{"arch": "efficientnet", "model": "image embedding model", "dataset": "drawings of small networks of dots and links", "train_examples": 195000, "image_size": 64, "crop_scale_min": 0.8, "horizontal_flip": true, "translate": 0.12, "rotation_deg": 5, "targets": ["kind"], "num_classes": 9, "embedding_dim": 192, "norm": "batchnorm", "hidden_act": "hardswish", "channel_attention": "eca", "depths": [3, 4, 5, 3], "kernel_size": 3, "stem": "deep", "expansion": 3, "widths": [40, 64, 120, 208], "am_softmax_margin": 0.1, "am_softmax_scale": 30, "init": "torch_default", "residual_init": "scaled_by_depth", "optimizer": "muon", "muon_scale": "original", "learning_rate": 0.02, "momentum": 0.95, "nesterov": true, "orthogonalizer": "newton_schulz_5", "adamw_lr_other_params": 0.0025, "max_grad_norm": 1.0, "max_steps": 7800, "batch_size": 64, "epochs": 2.6, "lr_schedule": "cosine_restarts", "final_lr_fraction": 0.01, "warmup_steps": 1560, "weight_decay": 0.04, "adamw_weight_decay_other_params": 0.01}
Rows from block 11, named by matrix and row number. Rows with one number belong to one channel. Each number is 500 + 25 x the weight over the matrix's rms, rounded and kept within 0 to 999. All counts start at 0. Numbers have three digits each.
# convs0: expand pointwise conv (model.blocks.11.convs.0.weight, 360x120x1x1), inputs 0-119
# convs1: depthwise 3x3 conv (model.blocks.11.convs.1.weight, 360x1x3x3, trained with AdamW), a 3x3 kernel
# convs2: project pointwise conv (model.blocks.11.convs.2.weight, 120x360x1x1, transposed), outputs 0-119
convs0.36:523485489502490498475514506468479491464537469537570472492537509509522464507477481514518521468451467554461486516467474496539437448453469488526470444546491467526499566458525521490528456472490485535472536502535468560540475492517449427519518494560494481542512460475502528502484454494516470512472496436468494545493499521453496528480478519442405461525484576473504451
convs0.37:470489526523452558491488486468495518489533449497515497486518538484482476463486527470500498547501515484533506460498475514502518536526488485495562515478520499468513508489455473476463462477488509456490522494436463510481479547476474519506422513497498489487532481461470466535481517442437488466513482546573486506456504467494498579511487504528494534504466472467519547
convs0.38:468506489522529505504535519529526511530501543480454515500450504493535472478514482492516508470450531463526500524521452512516469480455435471528567499518515456531499514413470539523503526488473570535480462510556486488519500495520516467431502469458505492509473460496491554558495488495479506503489492476519491529490499559509478481528531549498474503450489448470496534
convs0.39:509480500506490520472506474498501503485492490488476507487501492478504502472517496504489485510493517496528475532498489480534503493527506512505497481518491484533520506514504477517511543467516492526494480470486514471500486508494525516529485476500502496490522476478514499483503510513476509474510523494519471489531487488519490500471545496517544489500480499501502530
convs0.40:495501478485460474456491517517522479506514494491515530492505519485512463536517535453497510509536487515466456479500520502558504505499466495395565501498537527500527480542505483483451522531536554512544471445496497436482479474465508450541520499495475514506488492467493498484485508511476485520486521423526468502422506490466522529582516461507479515485504452462454512
convs0.41:481492493543478501502487487491513509471453490484480492503523534517511504493508503517496508501491500518512482483508513530506516486525508526530493504513517479517509520485507527491470485505496524485519519485513490523502506498496493500493456497509499500499470501499510495516496497490510466492496514496499529495507516474538513521492499501488475519503488524490484515
convs0.42:508490562470504515537513478537502526495524490493523498497482543483545483486515503511503485494487493533441494497502503485509525483491529490469520465558503476504510513474479472500507484458527513495483456483491527502509493514468466483491530475512494482491458497486455529521480467500488536462496494450497499517543515494470515493522520494502509502507478518497514461
convs0.43:533510516500501536499541496534471545568497536453479489435472557510485530500503508530457486553478530519526482526511519496497510533482519561521519485543478498498516495519512480522526470488527517530521472456479510495473456497516451503473510486524513485545534469481505464512498486474492490453466522516503468467506502502470453478451504459500591534499493487528481464
convs0.44:521511487515542510528520502503452460485497508508482477529525494545495514523506427507546473482513476480512474494479528533506498464505503463516523513529513515459487520450497519462488492499480504539496518532526493524477549476507514490510490465520470536465466510478451497506470487488503493524527552556509486505522510451478536507460507497491465453492505517460476473
convs0.45:496511513507482483516480508498498503517526485493532496506489505489484466479455481481478495518502484455501491528521519485489501490504520505520475525496502509491517521540499501504483502493507513483470498512474495504483486498489490534497487464513524491463514485472486532478494503504494493502477512505503499509482527495492495487500474514486490513520510479490485512
convs0.46:477490450529482472503482488511446522499491524505528498520505482500506500483461493484535522503475493516519528491497487523496505447468506490487482521472517493463517484508504476459494463537517493555512509468484521479459510485512458500480512486502468496474497482522474539471488505523520465510492490477477496523516511502483456522469511509472480493503498470521465463
convs0.47:484464501485486472515497469467491493524519483515471505465513485500476513514498532497510502530504499510521496542508531492456486546514465506499520484502494487531542500502504485511502485520496510490488474523502512495501465478497505520503502479532549483537526493493478487539498470504518525480494474493527477512511517499535489496537506488461557504502513497559526525
convs0.48:504510536498476477501465489514493493521548467506469540483494515523516542496475502488527521513496514524527455500540498508510489490510505517511505521500526506470497527445484481495503523499484512490495506472535515511485495495519485463514525513509514518503524499500533524520524508514471493474464489485516506502510492525535496470519511498494507509496481510502535494
convs0.49:481513513489487505535506484468494521508522487454516514537456434513496503529446540518490517500498507517487523461479570494555495433509493469520471459530514529491556502512495536497477488538505481504526517492499522537525463498472508458476530491503465513500539509516455527432532487491548497491560487505512481503500568534464581494483541482495499511502588481513480516
convs0.50:465502487491535448484524487531521515467518484523477503454518479541512489554505471485454513495530498520483544501454483529494491531454467515527490522535515470521468515537533498502512528540504495519474541518494496510525538525537477519500492481511479501486507485532521469506445523467503510481450510523456504527498472526518526495516517509467497506494550471482519514
convs0.51:527513478484480449508496533485500504485487504500498491482524513493504494492525472517516506458503510507542495510483520498511475460503497529544489480473509540536473504470503535508467489484523441474513516499539486533485465520534500511475502486502471529491489539524497462487516518491503527494472479513511510501522501502556505476483489502496498480492517474485528521
convs0.52:497498495511533482471474511520499495479501519471519503488471501470478493482505469530498514537505501489471524503514476529525476518493479499513471529512482498526478477501476541512520499519503500477504508506504495511493520518510477560522464500493477514522543470493467495523492516540477527503510503528484491492479518476535511485511485518497494476535501473481512448
convs0.53:509528490532505511502502461459464460486506482525556495525460559497503494494534440499483506473482511459475495511503533488515462472470465512450524508519486513546535509499479473514551561514453507524485521496480504459493488557474556486501556524558517489498515526502506491516465480491505496541533501506465520539468478476476476473494490521523535504496503465486496505
convs0.54:511481509499508481488508491473503500468491532488517519496495528484507510481508502502477503492517507483490533504517492499495532504493498505498495486505524504509497504496508485495482494487483502513491512493478487502512500496484494494487470514520502484503496528511492488527489500505488503510509507496477480472492487497520506505526477491474497492489474494484483497
convs0.55:513536502510538503510503537519500468527512547498509464536465555488509447515479458520492432458460485524458485528481449486502515489496513484479498483446507490453485512478495519512531482518474524450476500493499467463512476507466508512486500486498524507523496479524537484588475476478489501519468501528474489495533529466454497532475540521484544483516518532526514536
convs0.56:496460478480503498503515495481473491514489473488480514484503481512499500513503472528521485472533514484495476516476509533515528509518562474456479532507536487493474466508527513440528542488484539520474495485505509517519528504480544481530474535489452493500516505493491521491499511486539521487508504529485506516462516472521497513514509499448464460480517478453486521
convs0.57:480492480527442497522506506513487530528514481519492503511521523473493471497490489519518505508502500502494513466504486477482504508494516496475486504534522487492501512473515506503527478513536500523481515495496528523507521488527510474467497517486481493498472534489515508515515495503522505529503536470485473493502496539486492493518522497511506510475505510498515509
convs0.58:496478500481506520498494492497522506499510536506512530468489499476501492506503485467517476490503506516507485482516503486505485483491487522512485484495488492513480514487508502512491488515528492538468498485497497488529480502471500493506457496481513499502505506531520504523519498488492518493516493493486512490515504493474498511500509538496501502496507516529500501
convs0.59:462510530509513495512520518527500480580496530506507448480487475503457511501557531549461483523474510485510518544497515488461509532495504497484514526538538499537504497503510501500562543504390493479459545534499456507490505490509545500477479539457495474482516501491489530527541497515503507524508478515513520483517555501527481521474506514504466502512559523535483503
convs0.60:508430562534479503515489509483558491454485447508506468488515516491525520465447465510536541444503508481491503501474496524539486478489419501491482471517508473522529528435450530433550478512513458476523500548484524505535552565464487465502497445528495520514501566486495456474482464484526479511525515477521474483447488533491533469494476462436439484474458506452482533
convs0.61:511483534504505504432476446462465475512451444501522526466480491494525488471480543446524527517510456518526482519488536507477530493537493486527425484500510414521507540530527449467512500438563524476441482523522490465505464559509526513522477521526479535528588472482509528508502503557519527532460535527556517501502522517494492490518512480473474520485500489508492527
convs0.62:513519477515496489483474488512530494486524537559443495453480495495546437472528511482496514491515501555503553472472479444462528545506456486527517543450516522465521528455522482521488501505557540469483453461530473550498503505494521473457458503553502503486490484457505541496489547476519463464499520463486510512519473554519494534507524530514486520517506523486524507
convs0.63:503472474504497518547474485485454531514464506483539476505503477487505498511512501471501530472464500430514540485516506502526510481517514518506517485468521530488523538472484489487540514507499527442470490451489491478504513491480507520483479478481464481502499512510496494551490486511514476503505513525513511502509469438516484503483494514475538517469514444494483477
convs0.64:501509481517497485516514510468482507522486526509507493527512498478488510509508501513497504495496502537492468511497498515507508494495523506461491519511488497527511487520487514495499490496515494482493487521475502477519478506481482502527506515479498506491509503496513498497492502500499501485503499497489511488506511506491502487505527501511501498494501506503493504
convs0.65:531521516515489501512531517495510509476466418470547500518490527483503521501447522507487501496504467486496525503500501516487507464520471468474504529513532534471505517538450476522471456519505470501455462480470518487481477517498524510501548489490480476517481530446504456499434495498486494501509445507487488515482533481485507530519475496524488485506469442488512504
convs0.66:502510462472525486507498450448519474530492478537498497462487523516508480492523485484515492485511505493536481513519517512514495496531500501495502549490506450486522464490523510481489511455502481517502493531497518523491510515507497505513500494475466513507505522518484529498520493502508528508499478476548495507527487523501493457481515484497502516513506530483518522
convs0.67:498476503526499495522480508512508471481494474471456474517494519512494523481520486483498454491507515496505478526517511513492481524485508521476494471517492546505514512487492513474500487520515484490518497524493524526527489483485497501497492497515538479485489505497495489499461462521518485474495506533509484480507506489521488509467473508517519477494479497515513503
convs0.68:480543537501480471541514542474505581486475465532443491459469483493532442488473560510497491518498452506500521459468465493475533491501511512507478516434537550489500547488509510549520553530482528510415484472472498585502512501517502522472436545475465474438510444511555467506498531479492477511560506521488505513476483483500471561502513497499524549512501486538505476
convs0.69:460475483483490509489506502481498477523514499514479474487498467499494504511492524474490505507495503502500544479484510512496493473490480501468511471500508510468440471530490516498485508525514478486503533497522482485475518497526493510500502471463452482492501491529436425503522486525504525499475547506495453467499471510492522509536517475513487511445465452492503463
convs0.70:502503497501479488494521489463503510497520511503497514505502505489486498500474503497515512516493511511498476520508499508498514504476511498478498513483489494497512487492513522487500480503544498489496493487528481501491496517506509492507502486495493496518492510516519521499522489485501494479492505484521508507498465521517478484516515505501508508484493502501506500
convs0.71:493514501526506466504468446582452533527513550509478504518491484530470481515512476499474523483501509502492460519510516504537502485502455504484521461480494534503475511468495516507519495537473508477437508528490478436494527510503580529523479484497504531537538482506498511498449545520518508493509479503507562476487563511500493527536504516505491488487546472463531484
convs0.72:503505525496479476520499503496505507514499496475490511489509522485527516515505505504533532490473528540464504509543513518521542515501510476489506521485526497496522519479499486507490500490508466493507488527500514492507522466519490477480471474492487476513478532512488489478480471510514491511517521502487470510495538518476543483513527523507505529500515519522492467
convs0.73:514519499504513522505529495492512490500499479500506492519463504533507482490502481532500474489462486487527484491500479457513505477492535508514506466479503513496531502483507511527502498493507496492504475483503513515521493529520512491514482504498497492460489532516488509481494507500480488516494489507448481500487555512506498534493519485473453493493534511483467518
convs0.74:498526520524508450508492508503518485498493519513532492515498451501487522483462520529523509534536497493519504470489529512496489524524497465509501477527521490488485474522500514532506507471501513527509521513516520499483528495498508473501493491523519473493520495511461516534517487508519519537516511468503491492468503502494508486487491524501470497477504520481475462
convs0.75:514477518515498475461506492488542492491556474507528479548561498549514525540487514532509496529449513534479504491497486541559492477542503478463463500513536494514485495494479463489516493453555503498503471520539492525499455488493469503530505489493474439515494494443470470497520574519458438486444435457488519474471543490571505553540449532454488541545525525461494477
convs0.76:519504495475496458470508500551483538473488520495495480469507529523509537509504478495501532470494532495486522504516468514468513519502558535529529468537472494530469509542494529521470481537509523515487536467501505523512479496482514544487487496485466510465506499494533428505500527461490513450408507484475493479469530512521483509522517522528536509552523494493536495
convs0.77:500485513494489520475535492555572472504536463532524482492505522521512464485476461452563537562438547473481464462437497487587535461492518488476545544460538556464459494471508496472527483502412473523511500510489441519523530400544447522512522468490521544509519456504536444527487502518495478459541512469457493501503558478468534513464489572501487437530498476512506465
convs0.78:520504529532495492478482472528506500485523502457464492527493551530531535497545479486531432469509508495513489524513526510496498469483488474516519511505499508493511501539487500460525471512520505470489493559533503525536508501507521469501523500536480510488531522499512468503473463519481495506504540483520488499483553510506469530454466508464462487498466498531496472
convs0.79:489492514501548518522563554541513477446481467503481458541496519498483501463516462505555535493514506499505429492501503490538498475489493456502520550515506507521487535470503480483516501519477496514514466512478478564514455458541474498521508508502528504504470491478530460492488519492460456526502499503517519473481516541443491465468502523480490503488492491502476464
convs0.80:480505539553532518498526458483508532463470504460524563504514475494473509513502477507479499530507511501514491489521574483505498510513502502548534514500541510448481482505506481535451477523500479481521474520499466481488490508527477552512477474511479521495508530502479542513477508552544529476540483480498531481502495500475524514502486486534505520511516489486532509
convs0.81:517496490481468464516475500501481495488525526503502513534517509491547510523505479523491500499540530446495490509508509486522480525490529515484464491513505497480486513514465481519475515472544503535512489480469519516512500513464510520506497507529475493509548491521493545497490521498505511486505517533516500481515494515519500508524497517480463506493537528467493484
convs0.82:468537553538481495568478451478500491467475518526566537513527472450478522463467521524485495476532506489472497426513465493452551452509525545487429453492496543437522529501532498439475453534579463486463542521469511498516498519498454479471461450506472493482549524530463567495491422503465485581510556503525470536560506525450520510458491534447438515512490428578475388
convs0.83:456517527508501508501533501480481526492526482552495498481475475521499476475490482498500519524513533519464546536472494519527482501484507504479513508533539507466483544467538457497471433523449535502469508515518529515519498497541489473484496494522512501503422500479527470541523500533505524514491536512491471502458553463492560498505520536485441487504520486469487518
convs0.84:483469493497497567391483497444510524436534513506516517436488522524503508452460501428497521516533537543493497487491515559483583476513475495499491562542511481504497530466488406490485482510526529519473485502604492458515530507488449472523549502545486478542463461476446488520533529498506484521477520456532450511486580463508529529516510511456518452449533473514494543
convs0.85:491558495547466490476490515466511559474526491514493511485478451493476489513491483502479559514423539464504462510510494477505461470496491535531482530471524476507518520527456510467526520536500502543525452484550465475534506498505507473487550489510525536553478561518506521496504504512534439544498514527459476512496547507542478463487475533496518546456539542531491504
convs1.36:501469512508543469470513511
convs1.37:471540531495484460485529514
convs1.38:506535501522456510518530554
convs1.39:481471470524461514505499526
convs1.40:523493449515502508472470534
convs1.41:493524478514486463461478528
convs1.42:485500485539489447509524519
convs1.43:481509505489533539473506527
convs1.44:493486517529515549526522497
convs1.45:492498534476511547507503517
convs1.46:508496519490465515523505451
convs1.47:486529513528522514511532461
convs1.48:510480480482470478480477472
convs1.49:472495532496517494523489463
convs1.50:481487488501530482465501473
convs1.51:522501471511491466525502491
convs1.52:515487442520538480464504513
convs1.53:505500560491469515471484492
convs1.54:514482504509532454454506488
convs1.55:469535473521470513509515503
convs1.56:478524478498493552488512530
convs1.57:522468488446504478498457486
convs1.58:464472517472477511468524473
convs1.59:467495520458514529475521508
convs1.60:499480505483560484476534474
convs1.61:511525507505532506520518469
convs1.62:504464498517494490538525468
convs1.63:504525506457514507484470489
convs1.64:498481469491453489519527478
convs1.65:484498514469513497471514528
convs1.66:501522511497510479472443489
convs1.67:479449466471464507506516520
convs1.68:520480497536471525529466511
convs1.69:505524533509469493538461493
convs1.70:532469466492474477512460475
convs1.71:514493462516460486532492459
convs1.72:522491460478505502478509521
convs1.73:512503499511468461523471492
convs1.74:480513511515473520463498470
convs1.75:520524456528498491470500482
convs1.76:547518506509514525509526523
convs1.77:484517481510582507485526505
convs1.78:496521526528517481510499459
convs1.79:497484504507554497474526490
convs1.80:488490459479540475469472504
convs1.81:484509513506474518521493471
convs1.82:535523473514517473478474488
convs1.83:489525473500545534477536512
convs1.84:507498484527555527495538535
convs1.85:510464485503535498525542467
convs2.36:451490501495567449478509511499533518493546444507496510548486524514472479496510480483533467455590498561506518526437478506466501541516494527454473443497479509505513513465528514511426494532495500464480529487480538512471528467487499516489424536549493454512435510508479493486500556448496450452569503512515486578494525497496492519531489526542446488509459482463462529
convs2.37:536527526517521487506520463466508475520499522472530560522488531494512526539457479459492507535474482491485456534508514516535494509528535483477487507498456517517483537524463448476476541455500465522527549521499494500458519502474509497440522492500536434527501507528490486506513488519503465525510453497534542502512465493540539498521541550471521513498525484498534476
convs2.38:490485430514503518480491502468515488456501484500452538506554524509487490525521559477528517541476469551470488479475491500494486507493490468499461528510560522505508483519532534458560544535483511533530527467538531499539517490505498490504497499505477545492562524499475519477480506494509497485525480515509546569476490501487501481512472500481508489441504536478552548
convs2.39:521507476499513514463482505510470484491529491513516525493494454516467541489507558510467492494508509511518498512513515515494512480526483505508537502510498539500494483506503511506513530497504476520486475470479496525522491491483488532523500516522500481486471460499484502487500535500490507492486487502480519501479471506522499501508498513449480504497504498503497510
convs2.40:487464546530486476527523529520520517509532547520454531529482434491489512489466533564512496428515525482485499495499473478484471488506517513493511507483502510530508485448533499476555483543482507449462460488499499512510540466539508484539491447436477525479515495517527509487552498485519524516475532524467554486544501458492482468481491479503497499506525476510478530
convs2.41:504484517486515498505509468476522492487459521493521503523514488518500485529490512484476480492477512520549514465547469467528500498533490531499497481481463520509494515504507499482520481475476496516510501480498525484480488460491502481495530502507499474522486486525473506495496508486513501499502508517504523480490526477559476476524487493497493504487477504516500544
convs2.42:507536482480486493493468500490532493506445557490504483525511491549445502523471460522492538503482470462507482463493498515449511501535471496447502501510478507515477521506504492480512492562513500530449514537510494481467516491482493529492474507502532505489550524501501489492497474494511525549470502523506512468486517489504525499519501548499505508477509461489523521
convs2.43:484502471551539462529517474500490527478535478495552498534570486521480503536482563526528494455473482479509540535479474521458524471542513515525470469538490463560501494516465512531480511527467546487473510528457484446504471508461568527507497540511487443482538483465449459553550573505537529496477476525519535474473494457480486532536498507486520518453501508480507479
convs2.44:484482527525558473499461537477445496510479536463479539474453489474478466490493484478471491524515510458524562551551504464474466509455558506520477442473492527503488486544525528505504490425462492498583565485441517495515501560492521533501478484478516513496508520511473510485528504525563499515437486506508493467512479498477490521504480467516534553523458489517475562
convs2.45:513512522483509514506508502506494507502478505486504510479521493525481504508471508502512539499528490512535506491489494540525514515495521483478483514483470487497527461483511502496513508478473503499516489480524450501498526490493478527480454538499478491537497502519468494506518523513495501512513470512500524510507492536531535462499474494475535509495526472536524536
convs2.46:473556500462494477505538488419479518534485483483501498515520502504466478493475570498459527524524509513517489514509466509474462491446511492464464520536498521465508545537492526476481487515474499491511484495496493527524519506470532456485500486491487491496504517556479496493534456522511491507529516548488491503478506513497527467484545518446463507468468486513502497
convs2.47:507540526467507476489515506527470536501500527484542504527482488514455521541524486479498475514526459493504535498512498520461509472480497545502470485462457475495552483495536538489503519457509479522476522485471511494536500472495488481506488546521487484469508493494498505462498512512512491511467470452462500476510469521479510532504511484535491548494497521521484513
convs2.48:462490532526490529492497530526488493496497506480507491516472500560491475515490551501490504504500482473516500493485482472452509483497500488511504488495501509521491504492504520521492518495481456444484528521518492522510505489504545520527489487541495501500513490475542498511498533522498467505498475499504540498487492500483478519519488511507502508468507500475485542
convs2.49:536513477504522468472488478470535473496523455502508496482505542502516502500439536526515557512431483496481509532471473531520504512495484452515444549513483529498462465462512494504507534472526428496518484449528516492504526534477502521517488494491513533514537519483490458524504518475521458503509527486476466530492450540511534521527513522541494491527482497529504515
convs2.50:490551522473536537518524489552499537556475484518509550509498520513492434485527536527507480497527515454531502502492498534512496505502510576505519500474534533515519485535491554511469499510460482510550472452495504502482498518500528490532497552459468482519486489454552499535451440482471461488490522454475518498494460491498530515499535477539468519450548480446510492
convs2.51:492501536519520513498519493531479509515453521504442467505517536473496517487495489504537490482559501511510528472509478497486508485488489497472497507503512489483483501480498515528507486514471536496519489506461558512490493498549471492506494529504467458475481540510446500537525467471516457481500499524503498522523497484480490477502536459473509478460524485530505490
convs2.52:513483465470519504486523487482466513485466516509510488505502504436516490498533517479522476513531510519503476486520493506451502509483504517485502507523497503532478526514497498518485529509470481522500506480507572499499472508502521469521491537488483498482513487524479509510535513503479509489496529478503496498486494519472502508517508476494496494502502511492465564
convs2.53:495494468458519456502520500498508485533493523512496513519507511481510466531498474498499520517508507508491462463470519480469505449503513489488505502496459534502519513520519491469568493462503518473474518554511519496503535456475525520482520527487535508519447514538466425478519508478544456539486533523538546529520534477491441494494496480504538518531497477532472486
convs2.54:478474479489492495472493498498476489500482516492503491497511490512493512521499504499507509504497512511517478514501493524479511483516477491504526482507485499504518505505457508468503518470478512511489507515486493472496511481510488509487549508521493491513499502494510484509514534477509467491520499546498519491517500505509491490506477497500490501488509518515482503
convs2.55:499517522513460486503465508505501485492534458499508526487540472462528540519505490491498538495497521481525503510516505550550506478527531479493527512515478477525443478508461508492548490473535532491517453544496482479522507461543536503508512503525471515497522514502466512512540523444483483467517479485545513515534524481521500488529475491505458514497464481509503491
convs2.56:463494518479524504511487523538524506471526504487472505488477476522474469470539515466547512483472468473482523510472475455456502495450500511508457471464477511496515523495475497525493506496479505458525505509515524527507489512525518491517511474504478452495458480523491521470473513499496498494506497507478513445499484496524487518526514465522505500529444493511533438
convs2.57:521501496475479469496516533489486513501478473499487519465491504509533485460484500469481506480514486510481514474478476460481502485494516494512469499480494481495497492478519532527496548516478485507484498489500532459504509495483525528502503499482512499478507504523534475508482518476507504508521526466532492507516479486485525533530502496534489515459491480517488510
convs2.58:510492510523489490509515505482504524506505518498489469487486482497469470499505497471506499484527517504493525485530521502502496502508497516524502493500516506489525530491514500519518495492508476508495524501503510481539463507505507471486471465508476529512490481511507487500503492523484495510489489520500515498512482519500499526524519506505484471496465495534507528
convs2.59:500509489464516501507486514481474486484495469507456522529499502550512491512498483485489516533535498495452465518493428514549483467496459487507486465451568529506505496491490513501498442533508534460546480484484494480487519504499511548505512479456484478478504489487546469475407515447502468494512481563542527528514501478472493485547552504497536509538507450470539512
convs2.60:483511503526534490481483471548500450470513489522537477550512552474474480490516523488500465538545495528497461462460461485551505449520520435481525498482547479455519503503525485454521463493470495522511563492472489530517494453541492527500569578514493456558524461486532496497508515480502513506531564509559505490474520449476496506497518518559478533438507465539485567
convs2.61:526444504534465524514481473476516505462469554507509505485485499528491497491505450528442482467510507535493545505507544482449484512508520515473480486465545467468499512526438506528472528451514480520491525511514482479517443481538473483553482518510469481449483497500472531427474510463464465506463511462517490514476456552529498550531519513485566558515552536503536529
convs2.62:493469469453483493527510594483465483488495520509493504485502514504476473492493506530457507524523490509539469464502462529510548489551534520493521506483468490483510509496528453479538478495491551511499458501513486507498548470538537512496528505468486469462457453490444493500535564450505500533468489482519541506497454511467483506499455504498516579476473497516503504
convs2.63:486472507549471489497478492499478499481547531513518485495503500549504529460514508504530491524512511534503467526488443496476503505486499495510459506473460502494472542515487498512488482495488523502500507483482464497508503518517510484522489474508503491488470483492499516479543530485499514493480452494498500494488491537513484516468485504455499552504469503529502512
convs2.64:518536492501505486543499508508495514516492481498491482499496513504509530489494495507483508494523486475509491493485508470487498479511506482485501505481510470497505457515454522494496530516486500481509530523494471499492498506490495520540487488487524471490503493512518489528504505508513495493503508481484490503491481496514486497492515511480497501488509485461490505
convs2.65:520525510520520521516537517497486496532491490499525457493506492491533540505507502529478493503512508512501484495496513490523472517497516531498548494508518521553514449496464493541479461472523470510524522487479514536462512475488485490463471515542446493509506504489478503522517512461490467510520490477476508464534466525504475526489484504472473483486515502477502538
convs2.66:501445530488496517524509498493508511481511477548478459498508448489542476514491492479508447512468465503497494472508500496473453521479496512487490501480524497522524523493498462528508466481494466510510473504493485517515473472525515499519487526481530502480496484488458489502486478500486456497515506512476516520485469507531515539508523500522507501473489521527547523
convs2.67:502484485510468472513508491493512498491486499504512481497494516489499510495525484473460524503528491514494506531510493482497495481507492498483492529507509487496482486510463494499470500508508472495497503516512497501478495539487442513472493510493480496510492509519508486488495490489501508498521517519513507475488493490528486476469470489522524529527525507513513521
convs2.68:494490576493465498509460524501465487530529488533531463436464534522492471525521523550504504512556504491520464484541501503552511504484508543550509520482478504457553528480458540507444534523437567484488484529547510488484462506521541449482540460498436498579544491495508497476495532435535453567512506498515487463546492523547503494513491481484484525554522501508445457
convs2.69:535474464488487498456478521498532482477501475530495503448490541534513520471529477491516519477512486500468469509541547465451534533529515497486526494493478483505479514526494480515493532496507511492484514474524489515510517536496483497457466467494536507499531534526501498497443497519510514467480530451508454514495491519485515519496471505477478532477487486480508445
convs2.70:504531509504479508512522491513476499512493478507510476524490494523507492486470501517510503497519478501494487504472497490508495481484523496473519484507489495496487513503486522528512523504480499510492516509497480489508504522499529518527516501509499505508527513495516489495495489512507472489494471518531546515493503494491488507530489482487527524482501519498507505
convs2.71:567532535519491496502505485529535513503485523500539477523556514498475520503476478546532503498454473483514489542500502551467509501505515497471494469490501494574501482523490489487483487497494470489551489478468519496495472536515555531532492442537471498503438486475488487514494574515508566494523525492478496514491509486503488504488480496484513482494488530502486511
convs2.72:492505500511493511498486541530486522520522507503520483505492503534507521493523499523500515487494496500528500491486508508488509495501505490469511512471485455505472477502534511531504502529510487472494500501511498499498508492504490484520492512520531494483468521528516477507482493496478531491484531492501531480492484502519487503449473482513495491484534532510513497
convs2.73:500515489518489508495504459498452495504514502469503444485496492482499468421508489532507480485477526490519487516544501475508471519478513487487508496541513501483523500532496492519490467534514486506494482509488520509471487532540501489492514487459535531447516511583469484480447500533465490522516532519474537533492500526564493488487532491461465486479510506497511539
convs2.74:520524488477523448493489529488530497483473480501504520495516492551463533510517487512509501488522484510517526500501505486519470520510511477521514524507514530490517478541480525502485511477479512465495495508517495531489532485496476508508497503492494493495474505514472495522502483519495474525494504529518489504499504516531500474518472526493502494504477523499519445
convs2.75:504546469519530476532464486481461525531425486518497523522510501411537510519553570498538468492491522519543479513510496496489529511516531499498479471523564464466501530523468532460426496475494482517565539491487518522514491535522536508491504487431541536512500446541490522515535523503460473491526484497530493501541466482520482452515474516567527526460488526547515467
convs2.76:493515485489516514491492509512533501536481502498535505491530523530523511539526544512510509510544496491538498509489521525508470493506502488552532492503498517526446492500484523517520510523489446507496493507475556542479477493510467516477513464536519516451529479529489504510452504539530461493532503521477511515489513468562530513522526481481481548469517528486496537
convs2.77:492529502485534540500498556520490459486515504501506445540498473515528459508532521510536469467483421455508491523531534509493450505489521544558443460488465571525477471483531535498497498503464463522539529490446533502493497543539530529495514503489522520487507526525485517449484547464531500568501479534491499484516529442490528519455483578549486515438484527494478473
convs2.78:516528504493489535514518515465512511503514497491515473473508509519525511524489512483490513506513477474531493530524467544506536499475538499509483494444468467524486482517488505523550497486463525480505451511462502473484545485520535507477542460491485557487486525429547483502423520517470478478436467520467472496532496470508553555528503428510523524437480484523517548
convs2.79:531512459508528533499505504557510479513512513516502565494507517507536509546504492477495520474471496476475511534466479489505485486476523487490479470468538503483508513497517510496498482484450495491521506492494515473509545527507527499497496455459397450493493535531543506500502495505496472498482458513490504502509534480489448530506483464517474550472479481539492510
convs2.80:465521569424493440496462503487534522498449536552489506527469530530494504559526551482515497501527487485541490530521469501468543481477518451514543529484508532524499482551534464506503443450467508463497505513503524556430473488497506518513471503511481510475535506524521506482537472505499444486524476531497524518498540480521520479529480499505515484511467499536461495
convs2.81:487533494551480529498498492484497510535479519526471490489510533554530507524515509471503489484495485503479541478499436522529505506530475529529518515497525516444545457528481523465491526511476469517510537493505548485523546485496482512512519505495560469536489485517487494520510525510464475516495497512498529527543435464446507518487530516476456478498509481512509512
convs2.82:486484515496460510554553581447508442487548487548497448523475473471471522479473479530474540514533477470471475474463493502506493489474502482480495537442459498500564511494516522507519512533506512449508462507481467493523518476525485510541465505447507554480504524454510535433428511487503529506463570545541532496474554484469449500464518453523533535456522468447500463
convs2.83:552490533482491474517530480478488472498485546473500465516481490539500494542500454506528504529456447470520459515513468533516490495495542505495510504495534563477488491494512500488571555479463501481531459561479526514509494494514518499509522525457462569516472505525489538473501512470518473476530468515485504472516465483475488495487501506504546488547460511492487490
convs2.84:572473526501429506514503420412488552573548484474495478525490533461526484425467509509498556527452521462466456539556532451472535524550468494526477564483531471451481451511474512457545489444477554475504467479530565494456509410583560493507572477535566507567551517501526502608487497554544534504507544501539497474526493463535520508486548515484571478485509489505528465
convs2.85:497509481502501524552480474496527500547502523492489523474510530478544517456494534500506467495504521555506482536509484482492502511493511493444527495562528515515503489488512483520488443550449521540489504439495535525491479480462530528465514549487519496537467477481519512512542495512475505522506415512481528528476453483506527497536515503531474489584483538487519483